From a checkpoint of a small masked spectrogram model: 16.7M parameters, encoder norm rmsnorm.
Rows from block 3 of the encoder of a small masked spectrogram model, named by matrix and row number. Rows with one number within an expert belong to one neuron, the router's apart. Each number is 50 + 10 x the weight over its row's rms, rounded and kept within 0 to 99. All counts start at 0.
Before each expert's rows are labels from the 100 clips, of 14976, where the router gives the expert most weight on average: "strongest on" is what is common among them; "peak on" is the class under the peak. Only what is clearly more common there than usual is listed. The data: babble in 24 made-up languages, each with its own sounds, syllables and stress or tones, from a formant synthesiser.
# router: router (encoder.blocks.3.mlp.router.weight, 32x192, trained with AdamW), inputs 0-95
# up: expert up (encoder.blocks.3.mlp.up, 32x384x192), inputs 0-95
# down: expert down (encoder.blocks.3.mlp.down, 32x192x384, transposed), outputs 0-95

# expert 12
strongest on: /u/; /oʊ/; /m/
peak on: /u/
router.12:54 45 57 46 51 57 34 62 49 59 52 69 51 56 45 63 52 53 55 41 61 46 50 52 47 69 65 50 52 46 51 57 59 42 55 56 48 45 53 62 51 45 64 45 33 80 53 46 50 43 51 68 54 55 61 38 42 31 45 57 28 48 64 38 43 53 45 40 49 69 62 48 45 64 53 41 50 49 35 51 52 50 52 60 52 66 46 48 71 53 30 34 62 41 34 59
up.9:48 54 38 37 42 44 38 69 44 42 69 48 45 52 56 50 52 41 45 62 56 36 41 48 46 57 42 58 32 32 65 59 39 47 48 38 65 48 51 46 64 30 68 54 62 59 74 44 40 43 41 55 57 50 42 62 33 41 45 32 55 37 40 46 60 25 43 49 54 56 50 26 67 46 49 51 58 55 42 49 63 60 44 59 30 48 34 59 50 47 47 41 60 62 35 53
down.9:52 51 60 74 57 63 51 36 39 42 40 52 51 32 50 62 44 43 55 57 48 58 58 44 61 45 50 48 36 48 40 63 57 50 49 44 41 60 68 59 37 54 29 39 43 64 47 62 72 38 62 46 61 50 59 58 61 65 54 52 45 29 56 60 58 40 63 56 31 44 22 50 55 64 54 51 42 37 51 63 53 60 39 63 47 52 53 43 54 58 67 47 50 54 58 44
up.10:55 58 59 63 49 47 51 39 51 55 56 69 43 49 54 55 40 55 49 61 55 73 48 49 37 49 49 48 33 45 52 51 37 46 37 49 62 63 52 50 53 59 53 71 41 52 45 63 39 47 49 37 43 64 58 37 49 42 51 37 55 41 37 38 56 50 57 54 42 46 65 46 47 53 58 31 47 45 65 32 42 47 50 47 56 52 40 57 32 40 43 57 44 33 67 54
down.10:64 35 47 25 49 38 30 62 61 53 39 53 51 37 67 44 44 30 35 38 54 34 41 55 52 60 59 61 63 53 43 53 39 44 73 52 51 40 45 52 48 55 43 38 54 39 68 45 52 54 51 60 60 47 60 39 74 51 55 55 54 46 49 59 49 50 51 37 37 41 36 50 61 38 65 52 58 36 43 40 37 46 37 46 50 39 54 55 64 40 49 44 58 56 55 51
up.11:50 54 52 41 42 50 34 52 62 51 36 63 53 48 72 46 57 46 54 53 52 43 58 34 41 48 59 45 45 46 41 61 40 82 60 45 53 48 63 43 63 46 39 63 67 54 53 63 43 44 51 48 47 68 54 38 41 44 45 57 61 40 43 34 52 55 52 61 51 59 60 52 65 60 67 44 47 59 53 48 49 59 32 53 43 63 62 69 55 45 64 36 62 61 48 61
down.11:58 68 47 42 56 37 43 39 59 46 45 50 49 51 45 48 58 49 42 63 55 60 61 59 56 57 41 51 47 63 58 61 35 49 62 45 27 43 42 52 46 64 53 45 61 43 31 45 52 52 43 46 48 32 42 59 53 61 50 42 43 55 55 56 41 49 56 59 45 45 58 42 36 54 64 45 51 62 47 34 59 52 43 66 63 51 52 40 38 59 53 60 41 43 53 47
up.12:44 47 57 41 44 54 54 61 48 61 53 44 57 63 40 46 45 58 51 54 59 31 36 26 40 51 61 49 52 55 44 62 61 59 65 62 66 33 54 37 60 26 63 37 47 43 61 59 50 46 47 56 66 74 40 58 52 48 37 52 60 52 50 33 42 48 44 33 54 58 47 45 50 57 73 66 58 56 46 52 50 34 46 43 49 54 50 53 31 66 76 48 43 46 51 40
down.12:52 62 54 53 62 53 42 48 52 62 52 43 55 50 45 48 21 41 52 35 55 45 60 47 44 40 31 72 49 52 63 39 26 34 53 43 44 30 69 48 51 44 51 65 54 66 64 45 59 47 48 45 48 43 40 50 59 54 57 31 52 53 66 47 53 53 44 34 38 60 51 68 46 52 56 35 52 57 38 51 34 56 55 47 36 47 80 42 47 53 46 59 50 44 44 48
up.13:57 45 60 62 57 44 35 59 35 58 38 64 45 69 51 37 50 39 62 37 40 46 50 49 56 46 58 49 32 51 45 48 49 19 42 62 43 46 52 56 60 45 62 58 68 51 42 55 31 53 49 43 55 54 51 28 34 64 47 49 55 49 43 46 48 56 45 50 50 37 53 52 63 44 39 42 72 62 46 49 56 47 38 41 58 30 49 30 51 39 47 50 68 61 36 50
down.13:60 29 55 44 39 55 52 61 57 31 55 44 59 38 59 40 54 55 49 44 47 47 35 51 53 43 46 61 54 48 50 55 46 46 51 53 52 43 41 59 47 76 38 50 56 57 57 59 53 57 59 50 56 48 58 68 50 52 60 48 52 57 46 60 38 55 51 56 53 74 36 58 42 64 35 37 36 49 47 34 50 71 36 38 55 51 48 54 48 45 52 69 70 58 46 51
up.14:48 44 56 41 41 52 49 47 57 38 57 35 47 39 43 71 45 36 45 68 28 63 62 52 52 40 41 46 44 48 35 57 52 49 51 51 58 64 47 56 57 53 42 52 52 45 50 60 64 60 67 51 68 48 36 55 55 51 58 51 43 67 46 25 50 55 55 42 35 63 56 42 48 20 55 61 62 43 34 29 47 40 67 48 57 65 47 47 49 52 42 73 61 64 29 64
down.14:51 36 52 47 61 46 55 52 54 39 46 78 59 57 59 50 57 49 52 48 53 67 58 28 53 70 45 38 47 52 30 44 49 48 67 37 46 56 45 46 49 67 58 52 49 57 46 51 47 51 58 39 57 54 70 69 46 73 31 48 44 51 67 42 53 29 52 57 36 51 50 36 34 63 67 53 63 48 49 43 44 50 69 38 43 47 53 49 58 43 53 50 47 42 41 61
up.15:61 45 60 54 42 45 58 53 63 46 58 60 41 29 54 46 51 63 45 31 46 47 62 32 47 65 37 45 49 45 54 44 62 44 23 52 57 48 37 30 61 40 54 53 34 40 38 25 54 54 45 62 33 57 55 44 49 51 44 64 49 61 36 39 55 54 68 58 57 55 53 47 40 54 61 52 51 59 56 61 58 48 61 31 54 62 48 24 45 63 55 49 40 48 51 42
down.15:33 50 44 53 52 45 48 62 30 61 51 48 36 51 48 59 57 44 55 58 60 44 62 69 46 32 68 61 53 45 52 52 49 53 47 65 69 31 36 57 42 60 64 49 59 70 55 59 26 43 35 49 59 51 45 54 47 70 36 35 52 36 53 56 43 41 46 61 38 45 56 34 54 72 34 52 50 41 48 50 27 54 42 54 37 41 47 60 63 47 53 45 47 42 65 44
up.16:60 49 40 51 42 52 36 46 52 64 58 53 69 44 53 64 50 40 38 54 59 60 50 42 45 40 56 41 48 39 43 64 39 36 51 32 41 54 53 36 63 48 38 46 51 55 51 38 41 53 35 60 62 44 49 44 39 44 57 46 29 43 51 26 26 54 64 45 43 45 43 49 52 45 49 57 55 49 29 30 39 44 59 47 37 48 37 51 50 54 56 37 66 49 52 58
down.16:41 55 45 43 46 36 37 53 27 39 54 45 36 55 81 52 58 59 64 52 54 58 34 36 36 44 61 35 66 44 63 41 53 62 60 59 53 37 37 62 49 62 43 36 69 43 53 63 53 32 57 39 55 38 28 44 53 60 56 59 47 47 47 81 64 43 49 48 48 26 40 47 38 39 38 29 53 58 58 59 61 48 51 53 67 40 61 46 40 54 64 53 32 48 52 53
up.17:60 59 37 56 39 45 46 48 61 36 45 48 48 60 52 43 37 44 40 48 54 74 54 49 66 53 41 52 39 50 49 40 48 66 57 51 40 58 60 54 54 43 68 49 56 71 53 48 35 68 61 57 55 27 48 47 43 48 48 57 46 47 37 54 53 42 39 51 55 61 60 62 46 52 59 52 21 57 30 45 56 48 46 46 46 52 64 52 26 58 52 48 72 30 49 53
down.17:40 46 49 61 75 57 54 51 44 35 39 61 57 46 55 33 33 59 50 38 65 47 35 55 62 47 46 79 51 41 38 73 53 44 35 49 46 53 41 48 66 57 37 46 35 60 56 58 46 38 47 34 54 59 51 63 54 61 73 34 29 50 35 44 52 65 47 45 30 40 47 41 59 37 49 58 60 66 40 53 62 58 62 37 52 59 40 65 44 49 60 45 54 59 34 52
up.18:44 44 54 57 49 55 31 49 58 47 48 58 59 45 41 49 52 20 58 55 48 30 49 48 39 48 56 61 65 62 58 39 63 61 45 49 43 44 51 41 54 40 45 57 53 41 51 57 49 49 61 31 51 64 43 41 44 62 56 35 46 35 47 64 52 46 62 52 49 58 48 31 55 44 40 37 51 34 32 46 59 53 31 62 51 45 37 47 58 55 43 70 57 51 36 60
down.18:33 52 48 50 47 44 46 43 39 62 55 44 47 49 50 41 22 35 40 46 56 50 44 36 49 42 45 55 63 59 38 49 42 44 50 43 33 58 70 65 25 67 50 31 34 54 55 52 61 60 38 59 51 34 48 44 53 66 43 47 45 53 50 46 59 51 38 20 29 56 51 79 63 70 48 63 48 61 58 37 56 53 54 63 58 51 49 35 38 80 61 52 68 44 62 50
up.19:51 50 46 53 66 43 55 40 58 59 55 60 35 52 47 48 55 43 51 40 70 40 43 41 63 40 67 57 59 56 56 36 50 63 57 61 29 59 34 56 52 49 57 50 53 60 46 38 45 56 55 55 48 60 58 75 57 74 47 59 56 49 49 52 44 61 56 26 40 45 55 44 49 42 49 76 46 59 48 54 48 41 52 42 58 27 30 52 63 43 51 56 59 47 42 47
down.19:50 57 55 44 58 54 48 60 64 46 47 63 37 54 37 59 45 26 44 66 52 46 54 64 50 41 58 32 56 52 44 61 47 41 50 46 54 41 53 48 39 42 47 39 49 51 52 48 51 55 48 42 52 39 41 45 60 41 51 65 40 42 44 64 35 34 50 43 60 46 47 46 52 33 37 53 56 61 31 32 59 61 29 58 51 50 57 56 66 48 44 51 37 58 35 47

# expert 10
strongest on: voice: high voice; /aʊ/; /æ/; /a/
peak on: /aʊ/
router.10:39 44 55 46 57 53 52 62 58 43 48 46 35 62 53 56 66 51 54 35 56 25 45 32 46 35 59 42 36 71 47 52 56 51 45 49 49 62 58 37 40 43 33 57 46 20 42 38 30 53 41 51 49 47 63 56 40 40 35 45 60 62 68 43 43 58 40 41 37 49 62 49 44 40 50 28 35 50 45 42 59 52 57 51 43 40 52 51 38 45 27 54 65 39 49 40
up.9:24 37 44 46 36 67 47 51 60 50 58 53 38 60 64 57 59 33 57 62 51 40 47 49 46 46 49 37 45 53 47 57 48 37 35 58 49 59 47 67 50 33 58 59 36 25 73 35 58 73 62 64 53 32 57 57 62 48 42 35 42 66 47 40 42 53 43 49 48 36 66 45 39 55 48 47 48 46 33 51 49 57 69 44 49 50 57 60 61 49 53 52 40 61 52 47
down.9:67 68 42 35 55 44 58 51 41 32 45 56 48 46 76 47 55 29 40 37 49 70 56 67 67 28 48 52 44 48 41 52 39 53 43 42 47 60 46 52 37 53 59 57 50 63 38 51 66 17 57 29 52 58 62 38 45 57 59 64 32 50 47 62 61 43 44 39 49 44 44 46 54 25 47 53 54 42 48 61 64 55 30 40 53 47 48 59 63 32 65 50 43 41 45 51
up.10:68 52 46 33 21 53 63 56 42 56 45 32 49 38 59 37 61 41 42 56 56 45 55 41 55 51 33 46 37 44 48 47 61 35 46 55 51 34 40 68 53 54 53 42 56 71 40 52 55 47 45 47 51 62 53 39 58 46 61 48 46 54 49 40 52 36 45 47 49 45 50 43 52 50 58 38 41 59 51 39 49 48 63 42 58 45 29 33 59 58 53 39 50 52 66 43
down.10:47 58 49 64 34 51 52 59 43 46 52 65 35 52 69 40 46 46 50 50 51 47 42 51 27 22 53 41 46 67 69 33 58 41 42 38 46 55 52 51 54 55 34 48 58 41 56 47 43 48 38 41 44 42 52 50 34 66 58 46 41 50 52 51 36 64 64 71 40 30 63 59 51 43 39 53 42 59 39 47 48 40 36 43 52 23 50 55 56 32 53 46 43 39 46 49
up.11:56 50 47 63 39 49 65 55 50 44 54 58 55 41 38 51 51 61 39 59 67 45 55 59 48 61 36 57 62 46 63 51 55 53 64 45 52 39 34 19 55 58 55 61 62 75 52 32 44 63 43 59 59 55 49 45 53 64 47 63 60 55 51 45 54 43 56 47 54 54 52 37 41 49 51 68 61 50 59 61 53 50 50 50 50 67 56 60 41 40 38 54 35 53 58 57
down.11:63 59 52 44 39 42 57 38 42 48 60 58 45 44 49 34 54 50 61 69 59 59 48 40 59 45 58 62 54 66 46 62 51 59 37 51 43 55 50 64 46 60 52 52 58 43 53 58 49 43 40 62 72 46 58 49 47 55 49 54 62 41 44 62 57 47 47 55 44 57 42 48 51 43 45 35 45 37 52 49 37 41 44 69 47 55 45 51 64 53 48 53 51 39 48 50
up.12:36 59 58 56 64 35 74 63 54 53 43 38 37 50 47 59 36 57 52 53 30 58 32 49 56 49 51 50 45 35 43 50 52 46 37 34 42 51 54 43 50 62 62 51 44 69 49 47 45 45 30 33 37 39 60 55 59 43 49 64 49 47 53 45 42 61 58 57 25 67 48 57 49 50 48 41 58 51 45 38 43 59 48 49 45 51 60 46 51 47 50 53 49 36 54 29
down.12:66 62 38 37 53 37 47 60 59 54 53 62 49 57 23 57 68 30 35 33 33 44 52 47 56 47 56 50 58 69 53 57 49 42 70 40 65 46 30 54 42 59 37 49 50 56 63 61 52 47 52 39 47 46 65 43 38 50 61 56 46 53 54 41 53 49 63 52 65 58 71 72 51 47 37 38 70 51 61 43 44 62 42 65 51 50 53 40 50 47 43 41 47 53 43 45
up.13:51 53 62 43 37 52 45 37 48 68 32 58 54 41 54 41 48 38 46 64 51 43 56 46 48 55 47 55 62 61 67 51 49 38 50 46 45 47 45 52 36 67 58 45 74 48 39 61 46 54 41 45 51 58 66 58 52 55 38 73 72 50 37 46 57 56 43 71 39 48 46 32 49 56 66 56 33 53 44 53 57 48 52 43 69 35 55 65 43 48 66 43 51 45 47 44
down.13:42 58 48 53 37 47 55 39 55 54 48 46 37 45 43 57 44 36 59 47 39 36 37 48 49 53 57 63 58 61 46 46 50 23 53 65 37 60 40 56 55 66 43 58 65 36 46 77 53 55 46 57 46 26 48 46 53 33 39 64 59 46 47 39 52 47 41 53 61 48 61 63 59 44 44 53 45 59 41 63 58 44 41 49 59 49 48 54 52 48 46 49 56 40 66 49
up.14:53 45 30 50 56 50 46 62 52 59 70 46 47 41 59 55 64 48 50 38 47 48 58 50 34 56 38 54 51 51 38 60 56 63 52 53 57 40 49 49 51 47 58 43 50 35 46 65 53 48 63 48 43 66 61 55 39 51 63 42 56 49 53 53 59 41 41 52 53 62 40 44 61 54 40 58 46 45 41 55 48 53 52 49 53 63 54 41 58 43 64 54 48 65 57 52
down.14:59 79 70 54 33 63 59 54 51 63 59 51 45 48 50 42 47 60 47 40 27 43 51 51 45 57 41 60 39 40 43 63 63 52 49 47 74 55 54 58 49 40 41 55 48 48 56 33 49 63 49 63 47 56 52 53 42 52 44 42 48 49 43 45 50 36 59 51 43 38 46 42 45 54 45 73 55 37 36 63 38 50 54 51 32 64 49 44 30 29 55 48 36 56 58 48
up.15:36 45 35 64 63 52 53 58 45 49 61 41 53 56 70 51 46 56 35 38 31 50 46 55 49 44 44 61 29 58 45 53 54 71 56 38 52 42 67 52 53 50 50 46 59 38 45 54 46 45 46 73 37 39 61 59 63 43 39 42 36 62 68 49 39 56 41 63 46 64 47 54 38 53 40 73 52 44 73 40 47 42 54 43 49 66 64 34 51 60 46 53 61 47 36 46
down.15:37 54 56 44 62 50 59 43 62 52 48 44 50 58 54 53 50 72 56 60 33 40 62 71 46 41 39 70 40 43 41 64 50 41 49 57 44 58 55 43 51 43 46 23 60 50 56 32 44 56 59 29 39 51 48 55 40 45 64 76 46 52 48 53 40 46 34 40 47 62 60 48 68 55 47 48 61 54 50 51 46 48 43 59 55 58 64 55 63 55 49 30 46 41 36 71
up.16:60 66 46 48 41 41 48 41 66 49 62 45 61 41 64 44 37 37 53 39 56 54 69 57 44 57 59 60 35 46 47 39 61 48 39 51 55 60 33 45 49 64 62 46 51 49 58 60 55 55 54 48 59 45 56 46 37 67 62 39 41 55 54 68 49 39 41 46 40 38 41 42 66 65 44 46 65 56 61 53 55 30 59 40 36 52 40 39 46 57 79 51 43 46 49 70
down.16:41 52 40 52 53 48 59 54 51 34 51 42 59 44 52 63 41 45 31 44 46 70 44 51 50 59 32 50 55 49 53 61 72 81 54 44 85 67 56 59 57 46 71 43 62 53 44 56 58 57 46 45 55 49 71 61 48 42 44 35 54 75 55 70 47 57 38 65 35 51 43 40 48 65 50 62 68 47 72 56 59 51 38 41 57 49 58 53 58 48 50 62 49 48 39 60
up.17:64 46 62 49 47 48 31 45 48 39 42 54 46 52 49 64 40 37 39 55 43 40 42 44 37 58 43 58 51 46 36 53 56 54 67 37 61 41 47 51 38 44 40 46 44 56 42 46 43 48 51 55 49 48 47 56 54 45 53 47 32 49 52 60 43 55 58 59 37 56 59 54 56 67 44 37 42 57 39 54 46 51 48 62 54 55 55 65 22 40 35 40 70 54 53 72
down.17:42 39 60 50 62 62 51 40 41 59 48 43 52 57 53 47 51 34 64 56 39 44 52 36 59 50 36 51 41 42 33 46 49 36 70 33 40 40 66 43 63 39 59 69 35 39 47 43 62 79 58 45 43 42 36 49 50 32 44 50 43 51 54 35 68 53 52 38 47 48 41 65 42 51 63 59 41 49 55 32 34 48 69 40 30 61 38 47 55 38 43 56 39 41 63 46
up.18:43 57 47 49 48 56 59 58 41 75 43 50 56 35 49 42 56 55 45 52 46 36 60 47 55 61 25 45 49 46 52 47 60 51 49 50 67 41 35 56 45 48 56 45 47 38 57 56 33 56 50 47 51 51 54 43 46 57 58 64 77 47 54 61 56 39 64 42 57 61 45 65 52 62 52 61 53 34 27 53 56 47 52 56 62 44 47 48 35 49 52 62 56 44 62 51
down.18:36 27 46 72 47 37 43 49 48 51 61 57 54 47 49 42 42 62 47 59 38 58 39 61 46 47 55 52 62 64 46 55 51 50 47 62 54 56 58 44 41 54 39 48 62 28 34 52 52 53 41 49 52 55 28 54 34 59 53 46 37 68 41 38 46 45 47 67 41 37 39 41 48 59 65 50 46 40 48 56 48 60 59 42 57 48 39 36 66 61 48 38 50 63 54 49
up.19:43 49 60 57 42 53 38 38 39 54 50 47 48 58 39 60 71 47 41 49 36 63 62 93 47 46 43 49 56 45 52 54 48 41 60 43 56 62 55 49 47 42 50 43 51 61 50 56 55 35 65 59 50 46 43 43 45 51 44 38 45 41 54 34 53 59 54 47 51 40 46 39 42 61 64 64 73 47 53 46 30 38 34 44 50 40 69 37 49 36 42 68 53 34 57 48
down.19:65 66 42 54 39 59 38 47 52 34 61 62 49 36 58 68 54 44 31 51 62 41 56 53 46 44 47 36 55 55 59 38 55 50 41 53 46 39 48 64 33 72 52 43 58 44 42 33 54 66 51 62 48 50 52 37 55 59 42 43 57 58 50 48 45 54 30 50 47 54 53 44 41 55 45 42 48 47 50 74 52 55 65 63 66 47 53 51 34 58 51 72 50 42 54 54

# expert 23
strongest on: /aʊ/; /æ/; prosody: stress on first syllables; /ɑ̃/
peak on: /aʊ/; /æ/
router.23:45 41 56 30 38 57 40 52 64 53 53 34 44 41 51 49 57 51 60 38 58 37 46 60 48 47 55 46 45 69 32 40 49 47 47 60 59 53 46 63 50 36 54 54 48 17 54 40 44 44 48 59 56 56 58 48 37 44 52 58 46 62 63 55 41 42 51 39 46 43 59 43 44 57 51 47 49 61 53 56 47 38 56 49 58 63 44 63 41 30 40 57 49 51 32 63
up.9:58 74 49 60 59 62 49 44 51 42 56 56 54 58 46 41 42 54 44 34 43 51 61 56 47 42 64 61 36 67 41 45 50 50 51 27 45 55 55 41 47 38 56 50 60 76 47 50 41 53 55 40 35 68 44 54 51 52 51 52 51 57 37 45 45 52 60 39 47 34 50 46 57 38 41 57 51 46 55 43 46 50 46 63 24 68 53 52 66 35 40 49 49 63 56 52
down.9:48 56 57 63 67 40 69 64 39 47 44 64 39 39 54 49 53 40 40 56 51 77 48 37 50 35 57 42 58 64 29 34 51 54 57 54 57 64 39 70 38 41 35 51 56 41 55 47 44 53 59 58 67 49 59 47 45 54 52 32 50 51 41 53 49 61 52 53 38 48 52 54 45 55 61 44 62 32 38 53 56 57 47 50 60 46 65 52 51 48 61 70 62 49 49 56
up.10:39 63 43 49 53 48 48 43 55 56 53 56 51 35 44 53 46 53 55 30 56 45 47 58 54 38 42 45 29 49 58 52 65 64 43 47 42 52 66 50 62 59 71 39 59 47 39 46 57 35 48 68 50 62 60 56 54 44 56 46 57 58 56 69 40 55 42 38 49 56 48 48 57 65 45 45 60 37 50 40 63 38 49 50 44 38 42 47 52 56 77 58 42 46 49 45
down.10:54 47 47 70 72 47 57 56 31 51 36 50 40 39 61 36 45 57 43 50 39 74 50 68 31 33 31 47 59 56 40 48 61 51 48 53 49 42 45 71 41 49 69 51 33 60 38 62 49 54 75 55 42 47 54 53 58 69 63 62 44 50 31 59 48 32 64 39 48 38 54 42 38 55 40 51 47 56 54 59 49 47 45 40 47 38 61 36 60 48 38 67 33 56 47 59
up.11:48 61 39 45 48 48 48 47 56 56 52 28 52 53 37 57 39 54 39 36 24 57 59 64 66 54 51 44 62 36 46 38 49 76 45 62 63 54 53 52 59 45 43 50 44 70 24 51 36 38 51 42 39 53 39 53 69 39 48 70 48 58 34 69 48 41 58 41 50 44 43 53 56 35 41 52 56 50 58 58 52 45 52 51 56 67 48 66 43 52 49 42 37 57 61 60
down.11:59 45 43 46 54 36 54 41 27 44 43 50 45 56 44 62 46 57 56 53 52 34 60 35 36 44 60 51 25 48 51 44 55 46 51 53 44 39 55 61 43 63 60 60 50 44 53 53 56 35 46 39 45 51 46 58 55 35 42 61 62 58 57 39 47 41 45 58 38 55 37 53 34 64 57 55 57 48 25 58 49 46 45 44 52 44 73 61 50 29 35 51 54 60 42 48
up.12:42 44 54 42 36 66 45 57 38 48 45 48 46 39 39 59 39 36 41 41 41 47 61 49 51 62 38 40 46 38 41 35 45 41 28 63 27 33 64 41 46 61 38 56 60 54 68 52 64 46 61 50 44 32 55 64 60 59 57 69 50 56 48 60 40 66 42 53 44 47 61 56 40 53 38 59 64 66 59 67 26 55 68 60 40 57 36 54 54 53 54 50 52 36 60 56
down.12:40 48 65 38 30 70 57 60 44 40 49 56 43 43 29 58 50 51 45 48 54 39 57 39 56 47 53 49 67 55 50 46 38 44 54 45 64 35 54 73 58 66 54 58 29 50 38 54 36 59 44 47 40 52 47 56 51 55 26 51 52 53 50 70 45 55 61 65 56 38 78 64 51 63 31 45 54 45 42 57 58 56 43 60 49 45 60 51 49 51 79 42 52 60 38 43
up.13:36 57 64 51 71 50 32 45 51 47 49 48 44 50 65 51 48 54 57 57 40 42 43 28 47 53 67 38 50 57 52 55 49 61 47 44 30 46 46 21 53 51 51 46 60 52 60 52 71 36 59 57 37 54 54 56 58 58 53 56 72 52 37 59 41 57 47 55 57 42 78 46 43 47 55 42 41 30 30 48 34 54 46 54 48 30 41 52 49 61 53 59 36 54 54 67
down.13:63 53 53 50 33 50 53 46 58 46 30 44 46 49 59 57 38 50 72 41 48 47 63 63 61 53 61 54 70 49 55 56 39 59 34 42 57 49 55 59 69 65 49 66 38 39 50 45 33 56 39 61 53 64 56 54 69 47 47 65 50 55 36 50 43 59 42 61 50 50 49 55 48 64 50 47 75 51 39 44 43 57 44 39 60 55 31 57 37 47 64 46 63 64 55 54
up.14:54 47 58 41 44 38 50 51 55 66 47 57 47 43 45 46 47 43 66 39 39 36 52 48 58 46 72 56 34 77 38 48 63 46 47 52 46 53 63 50 53 64 53 68 61 46 56 52 70 61 39 47 50 57 44 44 42 52 49 62 66 66 54 31 50 53 47 71 57 64 65 59 59 48 44 54 63 62 37 69 50 54 50 51 62 53 59 35 55 44 60 56 46 66 54 32
down.14:58 51 43 27 57 40 48 54 47 47 72 52 57 52 35 31 70 36 63 52 71 50 56 53 33 41 53 49 42 58 57 52 50 56 48 54 38 62 43 52 43 25 45 44 51 49 32 54 51 54 52 54 59 59 59 41 57 48 43 48 34 41 57 43 47 33 32 30 45 39 47 37 49 57 54 37 59 55 52 47 33 44 39 46 66 65 60 51 44 49 43 54 55 53 41 44
up.15:56 52 65 45 49 38 54 56 57 48 63 46 25 56 58 33 38 66 49 54 43 41 50 45 61 47 59 50 65 50 44 57 50 42 62 47 57 48 45 29 50 43 28 32 46 42 76 56 54 58 47 49 61 50 50 42 40 65 48 68 61 40 74 37 69 53 46 45 42 43 50 48 37 41 56 42 64 50 47 42 52 44 50 50 48 32 56 49 43 32 37 45 53 53 55 51
down.15:51 53 47 41 52 48 53 48 47 36 54 45 61 31 56 58 55 49 54 53 43 55 62 41 65 60 39 69 32 44 57 71 47 50 49 40 58 41 56 49 60 51 67 54 64 55 46 51 54 71 48 58 41 40 46 43 55 69 46 49 40 56 52 62 38 53 45 36 42 65 58 61 56 37 48 40 47 41 65 41 50 54 53 44 32 77 65 45 64 49 54 74 48 72 54 45
up.16:40 48 49 49 51 38 54 43 51 51 41 48 63 44 25 58 38 42 43 35 44 34 50 48 64 49 27 42 48 51 43 51 48 51 43 62 54 40 52 27 68 65 46 48 56 53 45 46 52 76 61 25 44 56 56 38 45 39 43 41 64 47 47 66 48 51 40 50 39 45 47 61 45 36 50 57 46 47 31 42 24 67 61 38 40 57 34 30 58 49 67 53 66 43 64 50
down.16:57 51 52 46 58 44 28 68 51 50 54 51 49 44 57 51 47 55 52 51 71 65 51 49 41 59 65 61 50 50 43 55 53 40 55 45 54 28 43 58 54 46 51 55 63 57 61 54 47 57 46 61 46 22 53 53 38 46 55 50 44 49 46 57 50 40 58 40 38 42 52 56 42 58 59 63 47 68 34 35 60 46 50 55 35 48 78 51 58 50 51 37 35 30 49 57
up.17:67 40 59 53 52 39 62 45 58 76 34 50 67 44 50 43 36 51 57 30 66 56 30 46 46 36 38 46 39 50 37 52 42 49 51 60 42 47 52 41 48 62 37 48 37 56 46 55 50 46 53 35 35 44 55 43 33 54 36 49 48 48 47 45 60 41 32 57 59 54 60 53 56 46 49 47 60 49 45 30 33 57 48 58 52 34 52 45 45 69 46 51 43 60 43 63
down.17:60 47 53 46 61 69 50 62 37 59 46 35 35 59 54 51 57 69 41 64 63 37 66 46 66 43 42 61 61 61 41 48 51 42 48 60 66 45 64 52 56 62 42 34 51 45 43 57 52 43 60 50 51 37 50 43 51 69 31 37 57 41 51 47 58 40 47 46 54 22 70 55 50 52 36 53 65 42 61 39 58 44 61 40 49 35 52 36 48 57 59 55 47 48 47 57
up.18:52 65 65 34 49 55 48 40 45 69 37 59 46 33 42 55 57 47 67 42 42 44 61 48 46 56 44 43 42 42 57 51 60 40 60 50 44 63 54 43 55 59 50 64 48 55 55 48 57 55 56 56 51 40 62 36 47 40 67 50 58 48 36 49 64 41 36 47 42 59 76 58 54 59 44 57 63 53 38 66 69 51 66 52 61 45 50 64 37 28 50 34 41 44 38 52
down.18:63 79 46 52 53 27 55 34 49 66 57 65 58 49 51 41 60 57 54 52 52 48 48 50 41 35 43 39 50 36 49 50 56 51 52 35 49 66 47 45 49 47 49 58 29 56 45 39 37 49 63 44 60 65 55 59 55 61 57 65 66 48 45 69 45 59 43 59 46 39 61 36 61 59 58 40 38 47 59 57 34 54 43 54 48 69 45 63 39 45 53 50 42 67 50 59
up.19:52 49 55 41 55 55 42 31 61 36 41 36 41 37 59 34 41 55 44 56 50 55 37 29 65 46 46 50 42 42 42 51 33 66 59 46 64 44 45 49 56 28 59 45 44 51 45 50 56 48 55 33 56 42 48 62 47 47 61 59 62 45 47 41 69 44 58 50 65 58 69 48 46 33 56 51 52 55 66 47 45 53 30 50 50 50 50 43 63 58 39 54 47 59 57 40
down.19:58 58 44 50 52 47 51 40 66 48 25 45 53 51 45 37 52 63 58 73 47 58 48 42 47 28 55 38 41 61 54 39 51 45 52 54 61 59 47 51 55 58 44 52 54 50 64 65 70 58 51 66 46 55 34 56 65 60 49 58 35 35 37 36 41 74 37 44 51 44 44 45 45 32 52 36 45 51 48 47 37 42 37 54 32 70 48 54 62 47 55 57 44 42 44 41